config = dict(
    arch='inception',
    model='image classifier',
    dataset='small renderings of single solids in any pose',
    image_size=24,
    widths=[128, 256, 512],
    loss='cross_entropy',
    optimizer='adamw',
    beta1=0.85,
    warmup_steps=1400,
    weight_decay=0.08,
)
Rows from block 4, named by matrix and row number. Each number is 128 + 24 x the weight over the matrix's rms, rounded and kept within 0 to 255. All counts start at 0.
# b510: branch 3 first 3x3 conv (model.blocks.4.b5.1.0.weight, 64x32x3x3), inputs 16-31, a 3x3 kernel for each
b510.1 [111 112 104 112 130 138 108 144 187 100 135 122 120 142 115 113 120 114 127 140 128 128 146 134 120 133 133 155 121  91 143 140 132 142 137 159  74 132 145  88 140 153 124 132 113 138 116 127 165 107 112 190 145  69  61  95 146 114 117 144 137 138 135 131 119 122 139 122 136 109 104 121 154 162 160 125  90 118 125 114  79  83 127 144  71 130 140  78  92 126 120 105 146 132 144 105 140 180 167  98 122 138  85 140 126  77 133 140 158  99 106 125  97  92 143 143 137 100 132 150  99 111 139 138  80 107 121 130 108 137 143 135 117 117 135 126 127 150  82  91  79  57  55  45]
b510.2 [143 120 120 122 134 150 112 136 116 116 134  91 121 138 107 116 101 111 169 123  91 146 109  76 109  97  44 131 131 141 117 126 141 114 123 165 167 125  99 157 159 124 129 140 160 111 133 126 130 118 157 119 110 165 148 117  93 114 120 135  94 114 104 125 115 130 135 129  91 120 135 121 144  93  81 153 119 115 143 102 114 132  98  82 102 117 112 112 133 117 134 139 152 138 121  98 137 120 139  89 119  98 117 143 120 141 165 130 136 122 141 116 141  69 137 173  88 110 117 119 112 108 132 124 142 180 109 138 159 101 122 119 108 129 151 140 143 143 135 140  87 139 160 111]
b510.3 [ 85 120 126 124 134 142 140 114 122 114 135 129  96 135 145 132 151 134  88 147 131 106 129 149 146 153 140 142 155 159 174 116 116 150  96 107 131 132  89 144 143 110 124 125 109 162 140 128 152 117 115 111  98 125 112 148 153 110 133 161 113 118 138 147 149 119 136 157 117  92 103  99 152 143 115 145 111 107 137 118 103 131 114 100 156 123 129 139 137 145 155 137  91 160 114  77 171  81  90 104 118 103 117  85 129 141 122 109 120 131 140 111 142 111 119 127  93 119 124 115 129 125 112 128  99  92 119  98 118 138 131 105 147 130 104  92  72 108 111 114 147 139 140 168]
b510.4 [ 89  70 127 136 116 125 121 127 123  76  74  56 115 120 119 143 159 149  99 120  89 126 137 124 148 151 152 151 146 134 129 160 138  98 120 115 117 116 105 147 125  58 137 106  99 127 134 119 146 130  85 135 122 114 111 103  98 127 112 113 138 139 148 149 142 137 124 124 128 118  72  66  96 141 170 109 108  99  99 135 119 123 129  96 123  83  94 124 145 144 120 130 123 125 158 145 132 130 101  64 138 127 113 137 130 138 155 153 123 122 155  96 118 154 107 118 118 122 107 116 144  80  98 139  90  92 132 112 101 142 134 128 110 117 107 138 139 139 119 123 123  92  95  67]
b510.5 [131  95  92 138 125 118 145 146 140 123 131 138 132 135 134 142 138 126 161 154 140  95 120 127  78 101 140 130 137 133 151 143 117 170 154  80 127 107  91 134 124 138 132 129 142 122 121 126  99 110 114 120 115 103 151 136 114 108 136 121 126 119 110  99 138 137  78 130 126 155 134  98  92 123 132 119 133 107 130 152 129 112  89 112 124 112 121 133 107  93  92 114 140  94 138 166  96 136  92  52  49  95  76 104 124  74 106 133  73 139 140  84 103 137  88  85 105  56  94 104  76 127  98  84 119 141  84 107 119 124 116  97 112 140 104 126 153 157 135 119 134 110 117 120]
b510.6 [157 156 145 106 130 142 115 137 134 140 108 130 112 125 150  57 129 180 134 124 136 135 101 134  84  98 143 133 154 145 163 145 118 164 164 132 168 169 142 127 132 115 107 115 131  86 112 122  84  97 103 112 135 114 149 128  80 140 145 126 109 120 143 129  71 103 160  83  92 154 135 134  91 121 116 107  92 112 107  96  95 154 144 104 135 117 136 143 108 146 114  91 123 117  91 136 126  86 106 132 119 110 121 123 140 151 128 143 113 164 179 138 171 124 166 128  77 131 113 129 135 116 131 155 143 130 132 138 154 141 124 130 164 139 125 129 156 165 112 153 125 107 128 118]
b510.7 [ 91 101 112 121 131 126 134 122 110 121 148 156  92 100 131 112 127 121  92 114 110  93  97  98 156 146 111 146 132 106 153 166 124 123 124 102 100 138 166 126 131 125 110 127 111 148 123 124 134 138 121 162 130 117  86 112 129 123 120 134 135 136 144 108 101  82 133 125 114 108 126 135 162 144 134 144 133 140 126  84 130 137 167 183 118 129 104  77  67 122  72 116 134 153 145 120  97 176 136 130 170 140  83  81 109  52  52  96  51  92  81  86 109 116 147 133 138 140 162 130 119 111  99 131  98  87 118 117 103 140 126 109 124 121 121 115 108 126 114 114 107 104  99  79]
b510.8 [126 159 166 122 159 162 113 138 162 167 164 135 147 129 105 125 119 100 170 137 128 143 131 117 137 146 110 109 118 129 165 154 125 129 137 132 124 158 183 140 142 158 110  98  96 116 109  93 121 140  99 106 126 101 142 153 156 149 154 136 119 117  95 121 112  99 143 125 111 126 118 149 132 104 126 123  99 117 109 106 124 131 158 142 147 133 153  79 104 151 108 129 131 128  84 110 196 151 132 180 120  82 121 102 109  48 120 117 142 103  96 138 104 149 141 143 175 141 123 103 133 119 118 123  81 104  98 138 157 115 130 167 126  99 132 161 115 110 100  96 106  86  98 104]
b510.9 [139  93 130 110 116 128 144 125 144 104 118 158 112 154 148 117 131 117  93 105 126 100 128 109  66 141 149 133 112 139 129 128 135 153 144 142 116 120 150 129 135 125 173 138 118 149 116 132 119 141 143  91 121 133 104 104 124  66 120 139 105 138 157 116 115 101 142 112 115 150 164 150  75 102  97 124 123 115  90  99 145 127 141 114 107 122 110 143 110  79 158 100 126 114 118 149 120 132 149 139 144 101 169 159 113 111 116  74 120 126 136 149 123 147 139 137 136 154 134 116 135 137 120 145 130 113 192 178 146 146 114 140 146 131 131 131 118 130 147  89  62 116 112  64]
b510.10 [119  69  91 164 101  99 170 140  94 155 123 127 140 107 119 147 124 113 128 109 108 116 128 113 153 124 121  74 128  99 122 151 159 111 133 157 135 104 105 155 145 132 137 145 132 119 115 120 114 131 149 100 117 152 124  90  68 165 128 115 149 130 127 109 131 119 123 145 138 133 136 129  92 167 174  73 144 130 112 126 138 142 116 102 159 140 117 152 131 113 126  96 135 129 106 113 108 133 146 148 140 141 144 105 115 147  85 131  90  95 117 111 139 147 136 146 131 114 114 147 149 143 152 157 164 132  57  63  59 109 126 133 146 140 149 156 156 131 161 128 122 155 118 121]
b510.11 [160 117 108 151 134 103 118 140 104 125 124  92 152 126  69 164 148 126 127 137  87 149 130  98 156 151 145 167 143 139 156 139 133 120  97 130 161 123 109 165 124 101 147 135 103 101 136 173 118 123 134 137 125 143 154 100  58 155 133  86 155 150 118 102 142 138  98 123 154  97 116 147  86 112 134  68 123 134  70 135 148 131  98  95 114 107 112 122 116 139 120 129 142 112 138 138 135 133 125 111 107 109 117 107 112 152 138 131  99 114 140  86 107 140 112 132 144 107 128 145 118 119 117  85 106  96 160 156 159 128 125 147  73  59 113 123 136 123 113 122 122  78  80  95]
b510.12 [131 133 160  89 138 137 117 144 146 118 128 139 147 119 148 121  89 148 118 122 146 105 105 144  97 113 132  72 114 127 102 148 132 121 152 137  87 148 162 130 133 116 159 143 123 119 110 124 120 111 127 136 124 117  95 116 149 119 146 144 145 136 136 124 135 143 101 110  99 165 156 117 122 102 118 151 105 115 126 143 144 111 140 149 141 116 136 151 114 136 119 124  90 128 158 117 153 107 126 169 167 119 168 139  89 112  83  87 135 127  91 130 121 123 106  86 138 111 140  93 121 144 123 145 132  72 118 133 104 118 145 126 100 107 152 147 135 116 135  98  87 116  87 108]
b510.13 [128 136 184 124 143 158 151 139 108  83 133 134 104 130 138 122 161 159  92 126 121 107 122 158 138 151 157 177 109 144 147 123 123 151 112 122 163 127 108 147 123  83 122 121 129 135 116  65 127 131 116 109 117 156 125 123 112 107 125 134 103 151 136  96  80  82  86 111  98 102 145 131 153 148 139 135 119 127  55 114 162 108 112  71 118 130 124 107 137 149  88  98 113 117 167 162 118 119 140 103 157 122 132 138 138 141 137 120  89 122 152  81 115 156 109 108 105 139 134 104 106 124 158  81  67 134 152 115 106 138 123 115 117 124 117 118 144 121 132 133 125  92 126 113]
b510.14 [135 135 151 124 120 156  81  89 130 116 107  72 156 143  79 143 131 119 152 136  92 145 139  94 137 135 134 113 161 198 120 138 166 146 117 128  93  91  92 107 116  98 155 145  96  88  99  87 101 112  98  88 130 133 144 114  67 166 140  62 139 149 105  89 118 120 105 123 111 112 126 123 136 147 118 122 112 111 115  81 105 101  96  81 138 146 121 128 126 120 130 113 136 129 117 110 155 127  86  95 114  79 119 139 101 122 130 122 160 131 121 119 148 126 113 140 151 108 128 112 117 163 151 109 135 114  99 125 162  97  98 138 127 116 120 111 118  72 141 132 105 155 143 153]
b510.15 [ 92 142 144  98 112 152 101 117 134 108 135 131 156 116 126 138 106  84 164 147 135 122 108 117 125 121 115  92 124 172 126 127 177 124 138 146 111 104 114 125 126 107 205 169 124 114  95  90 151 127 102 104 130 113 110 135 112  86 107 110 162 130 113 118 105 141 105 115  80 130 131 111  81  95 104  97 170 138 111 169 149 109  61  77 127 118  98 181 150  94 157 140 151 141 108 106 109 126  91 105 118 132 145 126 111 170 130  83  66 110 173 130 104 126 141 138 129 124  92  96 126 136 147 130 143 148 134  84 117 122 126 129 136 136 144 116 130 150 155 142 141 131 122  98]
b510.16 [115  83 108 133 106 117 145 143 139  84 127 110 134 146 130 122 120 128 111 131 122 102 118 110 102 123 102 153 149 132 152 135 121 148 147 128  64 127 154 103 148 155 139 142 109 141 133 127 148 132  90 136 117  94 115 148 136 104 121 114 135 128  97 156 157 176 111  98 124  91 117  68 106  94 122 106 127 128  73 106 154 109 129 117 101 152 112 118 110  59  95 126 136 133 137 136 172 172  90  88 151 126 117 135 122  89 142 130 163 134 153 109  97 145 110 131 141 138 132 110 135 132  63 114 104  84 164 132 150 144 121 120 102 112  99 109 107 133 115 106  98 116 119 108]
b510.17 [141 136 129 133 100  99 112 123 109 139 137 125 159 142 122 133 115 135 145 136 119 139 107  92 140 158 156 150 129 134 176 130 163 111 106 121 116 130 110 146 165 118 150 146 109 132 134 130 105 144 140 128  96 126 142 105  80 152 118  84 151 141 138 152 131 149 126 128 154  82 120 170 128 109 139 117 109 139 116 102 178 117  98 112 110 120 124 126 104 116 108 137 203 167 153 154 137 112  80 136 127 145  98  89 151 112 121 129 157 133 164 132 129 133 140 148 129 131 135 113 118 142  99 129 125 116 164 136 106 140 141 100 121 124  92 150 111 102 134 135 103 132 132 136]
b510.18 [134 143 149 121 121 162  80 130 157 112 107  82 105 138 105 141 135 131 136 115 148 131 113 115 111  89 106 156 149 122 151 157 151 116 144 135 127 147 152 113 136 146  79 136 139  94 138 169  76 118 138 137 154 140 108 134 149  90 123 121  81 143 148 128 157 140  75 131 131 134 119  92 148 140 145 120 112 144  96  84 155 137 139 116 129  97 122 102 112 134 136 137 107 167  91 122 125 108 115 122  93 106  84 113 114  92 117 137 141 141 115 122 135 156 137  95  99  97 138 107 120 113  86 137 120  87 111 130 133 125 132 110 111 101  86 118 114 132 110 107 105  97 117  76]
b510.19 [145 160 163 125 120 108  85 117  71 138 131 127 126 122 132  75  78 141 164 122 141 150 107 140 131 100 132 127 153 122 117 155 138  83 124 161 149 124  75 107 137  98  80  93 103 111 101  68 107 131 122 141 132 109 164 142 124 134 117 119 132 124 106 121 101 157 123 119 153 144 136 167 142 128  88 133 138 133 148 125 152  95 105 154 128 110 110 106 105  58 137 127  99 150 150 126  76 135 164 141 125 136 146 132 155  88 126 137 110 135 184 141 109 160 152 100 117 103 106 157  90 103 141 118 102  99  93  95 154 112 111 153 108 115 152 127 121 141 143 116 141 154 149 152]
b510.20 [153 126 112 142 124 124 123 133 160 112 101 120 113 135 104  76 110  61  90 130 136 100 124 121 134 130  97 127 155 147 126 148 173 144 114 165 141 139  95 143 149 127 122 122 109  90 130 175  58 137 133 124 146 118 108 118  99 112 122 110  95 114  68 102 151 150 128 104 131 125 119 123 148 135  82 143 143 139 151 126 156 142 121 147 124 105 143 125  84  79 157 100 118 134 128 156 150 167 167 136 119 134 111 115 166 113 110 105 152 142 149 127 116 130 137 143 142 133 129 156 141 121 117 139  99  54 135 162 164 113 104 144  89  66 100 123 124 116 134 127  93 146 141 114]
b510.21 [141 120 154 140 116  91 128  96 123 133 157 152 103 102 100 129 117 119 109 125 178 113  94  81 114  83 109 123 138 175 129 111 174 120  99 164  92 156 167  99 106 142 129 122 132  71 112 112 110 116 122 118  98 141 151 116 171 145 100 128 106 130 152 110 126 109 117 128 140 126 115 125  97 104 120  81 111 158 133 129 160 129 150 164  95  96 112 104 112 108 124 116 101 136 143 146  86 121 122 146 128 120 144 122  76 143 166 104 142 104 124 133 107 104 126 129  88 110 148 135 136 163 104  85 123 126 123 141 131 130 135 117 111 121 105 167 110 112 164 142 152 130 175 167]
b510.22 [136 127 130 110 115 127 115 149 136 161 149  87 148 125  65 139 136 102 141 118  56 135 136 105 128 134 126 115 152 112 133 169 127 118 138 147 141 142 153 110 132 137 107 143 114  89  92 113 138 142 127 158 140 129 145 125 106 145 130  98 113 144 126  75 132  88  99 127 134  70 113 145 107 131 105 100 106 101 113 133 161 123 135 140 101 122 136  97 114 139  67 124 127 134 131 131 176 153 134 109 152 123 133 147 123 153 127 122  65 126 111  78 115 124 110 139 147 107  91 158 122 106 144  94  84 123 104 150 168 132 110 161 106  65 144 141 147 130 126 110  97  87  82  77]
b510.23 [127 146 148 111 128 127 119 141 137 147 125  92 127 104  80 152 145 121 122 121 107 150 118 108 130 142 133 130 137 133 119 157 124 102 164 132 155 140 128 124 114 104 118 126 110 132 189 131 131 164 129 138 124 141 143 131  91 174 140  77 166 153 112 155  75 114 152 141 113  93 139  53 132 119 113 108  97 154 129 117 152 161 101  86 142 124 108 129 147 149 174 149 139 136 101 109 131 142  78 118 103 137 126 126 141 115 145 116 108  71 104 141 123 112 109 117 100 125 132 135 113 127 128  85  94 137 144 154 162 123 142 141  73 111 120  88 144 148  85 124 150 115 146 150]
b510.24 [157 134 142 148 131 114 148 107 109 162 120 109 134 133 132 153 130 125 134 126 130 152 141 130 163 135 129 145 162 179 139 126 138 166 130 140 159 149  98 151 139 111 149 141 109 104 141  78 140 119 102 112 107 116 138 149 108 152 139 102 152 118 100  90 135 179 107  92  87  81 117  47 110  89 127  90 108 111 153 139 125 166 129  80 128 106 104 105 139  94 105 123 104 123 134  97 135 137 123 102 125  65  95 126 102 108 130 111 148 133 161 131 127 126 133 126 116  94  89  86 103  99 126  69  99 124 111 107 139 109 127 129 122 116  99 137 127 111  99 116 114  67  82 127]
b510.25 [ 69 115 146 107  96 151  87 118 152 111 165 165  76  90 125 106  71 104  83 149 165  60  78 115 111 104  69 131 136 137 117 140 160  79 117 121 121 152 120  82 142 131  79 114  95 132 112 124 117 114 133 136 130 142 105 125 154  91  98 134 123 108 109 145 140 163 135 140 169 112  99 146 145 138 144 119 124 129  96 114 128 103 135 123 103 130 125  93 112 122 122 128 122 113 105 106  86 147 149 111 121 154 136  99 115 144 126 122  94  97 141 162 113  89 171 146  87 128  75 116 135 122 119 130 147 138  95  71 101 138 146 142 123 123 136  86  85 120 152  91 103 152 142 118]
b510.26 [145 145 132 141 133 105 123 111 139 134 113 130 135 116 130 126 118  72 109 154 149 133 116 106 129  89  55 140 100  51 160 162 101 129 174 141 159 153 170 126 107 160 110 134 172  89 146 110  91 144 130 145 151 132 157 139 142 140 125  72 159 152 118 108 122  69 119  90  96 113 130 127 133 137 122 139 131 140 142 103 110 148  87 138  87 125 129  73 105 122 128  88 121 133 135 118 139 142 155 106  71 144  99 102 164 109 118 127 112 105  80 117 114  88 120 118 129 118  78  96 121  66 113 113  79 116 110 124 125 120 140 131  96 124 126 127 143 142 142 128 153 136 103 133]
b510.27 [127 118 123 111 129 139  82 126 147 120 121 105 119 121  97  55 110 131 150 137 119 142 128 117  84 112 128 108 134 153 154 135 160 146 156 128 115 143 124  90 128 125 112 137 121  84  71  88 123 107  56 194 139 112 146 141 153 106 116 111 144 141 134 139 140 172 141 110 131  90  76 121  98 105 133 116  92  95 146 143 126 101  91 118 105 105 106 103  91 131 122  93 130 148 120  99 168 163 159  49  74 124 115 104 133 125 126 149 130 123 168 116 102 132 125 147 158  77  82 123  70  97 102 109 103 122 108 119 163 147 117 133 101 120 128 130 130 142 124 120 127  83  64  74]
b510.28 [139 145 100 136 122  70 128  97  73 110 125 105 135 133 120 131 118 106 141 127  79 153 155 117  78 102 129 126 113  85 107 111 106 127 153 130 103 105 138 118 142 123 139 144  73 141 161 161 147 164 148 107 128 174 100 111 121 143 118 112 131 126 133 150 138  79 100 144 158 122 134 127 164 139 149 155 118 169 160 160 123  86 112 116 113 148 129 113 119 113 173 152 132 149 116 111 128 118 111 137 156 135 134 140 135 113 123  88 184 131  80 129 122 107 102 112 157 108 114 107 135 133 140 120 153 190 125 147 133 105 119 106 114 145 137 132 140 159 131 138 136 171 162 157]
b510.29 [ 85 123 144 116 134 134 119 105 123  98  61  82 109 111 121  84 112 138 134 124 134 108 143 134  96 108 154 131 128 133 125 132 115 130 158 107 129 144 174 111 118 179  94 113 169 119 150 128 146 128 104 176 148 144 131 136 168 106 128 137 102  99 137 164 154 146 120 113  83 124 128  76 100  91  74 124 129 115 149 158 152 133  96 136  84 119 147  45 108 137 111 102 131  99 105 129 114 147 131  24  97  90  59 133 124  93 144 149 138 140 128 134 133 133 113 155 153  76 112 128 118 104 148 138 146 163 127 115 134 134 127 126 128 129 133 138 171 167 141 140 128 145 167 138]
b510.30 [114  69  69 142 127  98 136 113 104 103 100 144  86  98 143  63 107 135  99 109 125 148 124 146 139 113 138 140 134 119 157 159 129 149 151  82 129  88 138 128 131 135 118 116 103 108 168 129 132 154 124 119 159 126 174 109 117 143 114 150 121 112 152 145 142 108 125 140 115 108 141 116 163 122 120 132 154 126 142 147 166 152 134 160 121  99 109 111  83 139 136  75 124 100 144 141  73 109 133  89 125 116 113 119 146 103 101 137 101 117  83 131 119  93 177  90  91  77 157 126  91 102  85 116 105 128 116 119 109 145 139  85 137 121 102 134 146 137 124 112 110 111 104 119]
b510.31 [ 87  87 154 122 123 166 115 131 172  79  96  95 101 140 116 118 107 116  79 126  88 131 141 109 107  95 123 118 127 139 130 137 147 104 149 141  39  85 134  96 113 130 136 167 130 138 116 106 142 135 118 147 147 125 100 111 120 136 134 120 128 149 121 127 149 133 100  89  96 117 103  90  87  87 114  87 122 130 137 111 113  84 107 146  87 138 128 141 165 109 133 124 114 113 120 114 104 160 156  97 124  97 136 161 110 156 136 128 151 126 115 153 114 124 121  84 120 135 162 127 138 141 128 146 132  81 134 153  88 141 151 112 140 111  73 155 139 133 160 127 112 137  97 116]
b510.32 [164 143 120 158 133  66 135  48  66 104 126 140 128 143 126 158 142 122  98 135 126 155 135 122 154 133 106 115 136 101 143 130 133 111 102 186 138 122 157 161 125 142 120 106 124 133  93  94 135  94 171  92 101 154 131 113 115 113 145 144 124 144 119 119 127 104 105 122  91 155 130 100  91  88 121 122 133 128 130 108 106 111 107 158 107 141 122 128 152 123 142 107 138 155  98 138 115  94 158  96 127 123 127 129 129 112 144  48 107 122 136 126 110  90 133 101  90 114 124 137 103  94  99 109 113  90  92  99 113 106 137 113 130 130 119  70 101 103  53  89 158  85 149 178]
b510.33 [130 111 141 134 110 130  93 109 113 159 153 135 159 134 114 151 127 119 138 115 136 163 125 131 154 114  98 109  99  92 123 132 148 148 105 122 115 110  91 111 132 106  86  95 115  93 143 102 124 112  94 112 141 141 145 146 152 147 132 120 126 106  79 102  87  91 102 123 130 124 127 131  65 123 119 126 100 121 175 161 188 115 122 102  97 102 100 125 121  80 148 138 110 154 149 121 134 129 129 115 146 116 129 133 120 145 138 130 122  68  88 138 100 130 160 111 125  44 105 109  63 118 137  91 131 113 121 133  96 112 148 101  88 102 103 116 138 114  96 117 114  99  73  76]
b510.34 [ 68 106 158 113 114 143 124  88 148 119 112 133 111 135 121 117 121 115 133 143 153 103 123 142 109 110  86 135 168 119 140 182  96 119 148 103 109  78  61 130 109 111 158 144 136 124 149 136 117 138 132 101 140 156 132 112 111 137 110 104 137 116 103 157 154  70 135 126  57 107 116  48 176 163 101 121 135 100 101 110 106  50  96 133 128 117 113 154 149  71 133 163 142  95 126 125 104 137 117 147 128 139 111 126 128 138 153  95 192 151  89 117 132 108 112 112  93  93 151 147 115 138 141 136 129 108 109 130  98 117 134 122 130 141 113 141 154 115 120 140 122 131 127 121]
b510.35 [108 120 154  91 109 159  96  63  72 130 130 143 137 124 133  83  60  95 124 120 147 149 110 125 117  99 110 104 122 137 109 153 143 103 122 158 130 134  91  89 134 108 110 114 112 114  81 111 110 122 120 126 135 139 126 137 132 116 108  94 134 143  89 109 138 154 125 148 151 109  92 119 129 140 147 120 144 143 162 130 147 128  92 145 113  98 111 135 106  79 130 103  96 168 142 125  89 134 178  88  94 109 164 116 121 130 145 140  97 121 115 127 123 146 181 144 153 127  82 133 115 120 144 102 147 150  64  62 122 112 130 141 120 130 143  73  64  57 167 131  90 184 169 135]
b510.36 [126 145 132 102 130 140 104 108 149  42 129 121  90 160 147  94 129 149  51 135 116  78 141 146  46  97 149 121 154 129  99 111 133  96 114 112  89  91 117 109 105 132 129 151 132 162 130 139 124 128 120 147 168 102 102 110 108 125 133 128 102 125 132 105 125 139 110  86 120 126  98 103 107  93 150 138 146  93 114 126 107 111 125 152 117 144 154 117 128 153 124 123 114  89 137 123  80 154 162 105 133 157 138 143 143 131 124 137 132 110 120 127 129 119 108 102 122 150 143 138 155 126 108 174 130 113 164 163 141 132 128 106  89  83  74 121 109 154 132 109 103 128  95  96]
b510.37 [120 112 115 113 129 113 109 135 163  86  99  62 127 127  89 135 103  90  80 101  87 123 171 126 122 120 117 114 113 143 129 129 157 172 163 128 133 144 107 142 121  97 109 110  84 106  98 108 110 126 114 152 115  88  77 109 119  88 140 106  73 125 136 145 139 145 116 133 137 167 137 121 113 146 178 118 105 105 136 150  76 126  77 104 121 135 123 115 104 124  86  69 128 114 101 124 136 172 176  47 106 106 124 149 123 109 157 151 119 116 133 120 122 123 117 140 135 121 117 110 109 105 136 149 105 131 138  93 100 132 128 116 111 141 142 137 147 126 110 144 152  84 111 120]
b510.38 [ 79 115  91 108 112  98 114 126 144 139 111 154 104 122 132 120 142 126  92 118 140 112 142 146 118 133 115 140 124  86 140 124 102 143 105 114 107  83 100 111  72 147  90 122 151 106  90 142 123  89 129 146 131 131  87 109 118  78 125 135  70 123 130 104 128 101  82 110  95 130 128 135 125 119 123 122  96 120 145  96 124 161 122 151 125  86 142  90 137 129 153 151 108 181 144 125 144 150 128 124 110 171 136 143 136 169 166 136 131 119 110 130 121 113 153 113  80  90 133 123  80 126 113 109 123 115  90  84  69 116  89 104  94  76 110 128 131 121 140 155 113 120 123 135]
b510.39 [ 98 140 152 129 138 155 122 109 149 113 108 113  76 139 129  37  66 109 118 121 124 139 140 136  98  58 111 130 139 140  97 120 100 107 138 150 120 154 143  81 123 145 108 180 177 120 124 131 139 160 133 177 155 113 129 135 148 147 123  96 162 125  69 140 123  97 155  77  58 115 145 154 142 103 102 129 135 134 121 122 181 128 116 122  76  92  94  95  89  88 131 122 117 120 134 128 136 185 168  83  96 144 103 119 155 121 116 156 136  97 139 147 105 151 128  98 150 130 128 115 129 135 123 103 117 106 151 163 145 140 164 100  95  85  79 114 132 157 137 103 117 144 120 126]
b510.40 [145 149 150 106 110 140 124 119 127 134 153 153  97 141 128 102 133 110 140 138 157  72 105 138  72  87 112 106 147 121 109 144 130 153 158 144 167 145 124 130 151 140 107 131 120 101 127 147  74 118 142 109 128 156 121 160 175  67 129 147  98 100 124 127 119  92 140 123 104 136 149 125 148 138  89 152 113  70 141  96  74 138 130 127 128 140 126 128 131  99 139 138 134 112  86  78 135 123 117 136 136 140 116 107 103 137 122  97 160 135 124 155 140 116 126 147 134  72  83 105 114 133 130 144 145 136  55  72 103 117 117 131 159 177 161 108 133 149 131 149 146 112 114 139]
b510.41 [103 130 121 135 113 128 113 137 141 122 146 137 115 134 105 121 114 149 118 144 160 106 111 148  67 100 140 127 154 104 144 145 107 125 132 125 149 155  99 118 148 118 113 117 119  67 138 161  54 103 155 104 148 163 105 145 138  89 117 140 114 133 137  93 145 144 121 130 168 147 125 174 104 114 160 150 116 150 144 128 130 131 125  88 115 132  91 124 119 111 135 157 157 146 134 114 114  85 130 128 129 102 121  89 115 146 117 137 146 128 126 136 132 133 143 122 111  81  88 139 125 119 122 139 167 110 122 107 133 140 121 126 141 140 139 123 127 147 129 107 132 138 112  90]
b510.42 [121 111 108 104 135 153 104  89  89 123 112  70 148 150  80 158 141  90 166 131  85 146 129 106 150 135  92  98 153 101 117 160 119 129 126 128 129 114  85 108 128 119 101 141 145 114 130 136  87 117 126 156 160 151 120  97  65 149 161 117 135 131  96 143 163  97 127 135  96 124 130 131 137 173 116 120 133  91 154 137  97 104  80  84 117 131 122 140 139 128  89 119 152 120 137 104 110 140 127 155 147 113 110 124 149 107 117 118 144 183 119  99 129 109 138 118 115  85 122 160  93 125 155 119 133 100  93 128 128  87 122 140 118 135 139 122 158 109 116 139 121 123 120 120]
b510.43 [ 92  83 119 108  79  98 139 112  92 105 115 109 106 120  81 147 141  62  64 108 116 122 144  74 139 161 115 137  79  73 121 127 140 117 148 171 124 135  89 108  90 115 131 128 142 149 123 105 173 130 123 153 122  98 114 158 144  98 128 100 131 168 173 104  77  65 118 121 118 125 155 182 143  94  94 110 124 157 142 140 152 139 153 132  89 102  88  91 131 146 132 113 114 146 141 126 104 102 126 101 122 147 140 141 135 124 131 101  93  86 122 109 120 108 129 158 148 142 128 118 123 128 122  80 123 175 144 133  95 132 134 110 108 129 140 107 120 146 113 103 113 108 119  80]
b510.44 [140 147 131 123 135 111 115 161  94 121 153 142 109 138 116  96 118 113 160 167 139 120 127 104 101 132 120 110 166 139 152 177 149 156 153 146 130 143 133 117 116 138  97 103 125  78  98 134 101 125 135 128 124 118 164 159 161 133 125 104  98 133 112 135 137  98 121 121 130 100 151 158 113 128  96 139  71 111 153 119 138 127 141 137 106 135 135  72 129 144 132 119 122 132  91 110 170 109 107 130 105 132 112 127 125  92 130 119 111 144  85 139 110 101 150 150 108 107  87 149 108 117 111 139  99 118  36 100 146 100 129 152 132 142 139 121 125 109 107  99 119  52  87 123]
b510.45 [112  65  68 123 119  91 132 151 120  93  78  66 137  86  56 149 144 113 119 107  98 150 140  86 131 141 109 106 131 125  97 139 143 101 124 123 127 111  77 135 136 130 155 167 160 166 162 145 127 129 118  73 118  93  79  95 111 128 142 115 121 140 106 128 162 123 144 146 155  78  92 120 118 142 133 103 140 131 103 105  91  74  88  38 122 135 105 135 154 139 152 157 141 116 119 120  96  97 106 115 104  56 137 146  94 138 173 125 133 140 130 147 143 126 107 100 111 155 134 125 128 138 114 116 112  99 145 155 131 121 131 138 100 111 148 148 138 130 153 147 132 113 140 139]
b510.46 [148 143 125 104 111  82  78 105  60 126 114 112  99 126 134 107 107  99 125 109 132  99 125 137  98  64  78 150 161 133 104 117 128 154 146 160 153 151 139 113 101 136 123 111  96  70 115 150 125  92 130 114 121  83 157 157 130 110 142 151 118 107 117 122 141 138 111 116 141 118  68 105 100 111 132 132 100 112 143 140 109 126 122 152  99 117 173 127  93  96 133  98 110 131 128 104  96 120 124 111  94 115  61  93  93  65  48  78 142 120 136 129 139 111  99  74 116 101 119 157 122 122 124 119 139 111 110 138 147 131 128 133 109 115 110  89  90 103  80  85 106 129 101 134]
b510.47 [ 95 113 106 108 127 109  93 137 131 147 123 120 135 125 133  87 126 145 140 124 138 136 135 142  89 138 168 129 134 101 128  99 117 152 168 119 126 123 128 126 127 147 100 125 120 145 115  81 136  83  88 156  81 122 160 138 155 115 111 150  96 114 158 175 159 154 138  79 110 103  80 113 108  75  91 109 126 113 147 143 111 124 139 144  96 122 158  83 103 146 121 132  93 145 133  90 210 173 132 100 117 123 134 160 162 111 135 180 119 129 122 100 132 129 127 155 131 133 105 126 115 114 133  92 104 136 145  99  95 120 117  99  85 104 109 123 159 148 103 122 115 134  98  98]
b510.48 [105 144 130  86 133 129  69  98 123 113 130 127  84 121 160  85 137 141  58 127 159  47 111 159  33 109 128 147 158 116 123 157 118  96 145 146 140 147 119 130 141 126 113 119 137 112 136 160 104 129 115 138 144 102 132 160 154 112 132 139 118 107 135  98 152 152 127 127 139 151 136  90 138 128 105  82 118  98 111 126 121 159 136  83 143 108 143 118 105 153 101 126 132  50 121 130 104 145 139 161 118 102 127 100 135 135 132 112 123 108 143 116 122 121  89 129 133 131 124  97 158 128  69 184 126  62 127 122 154 121 117 136 118 107  89 134 105 141 124 107  99 141 125 107]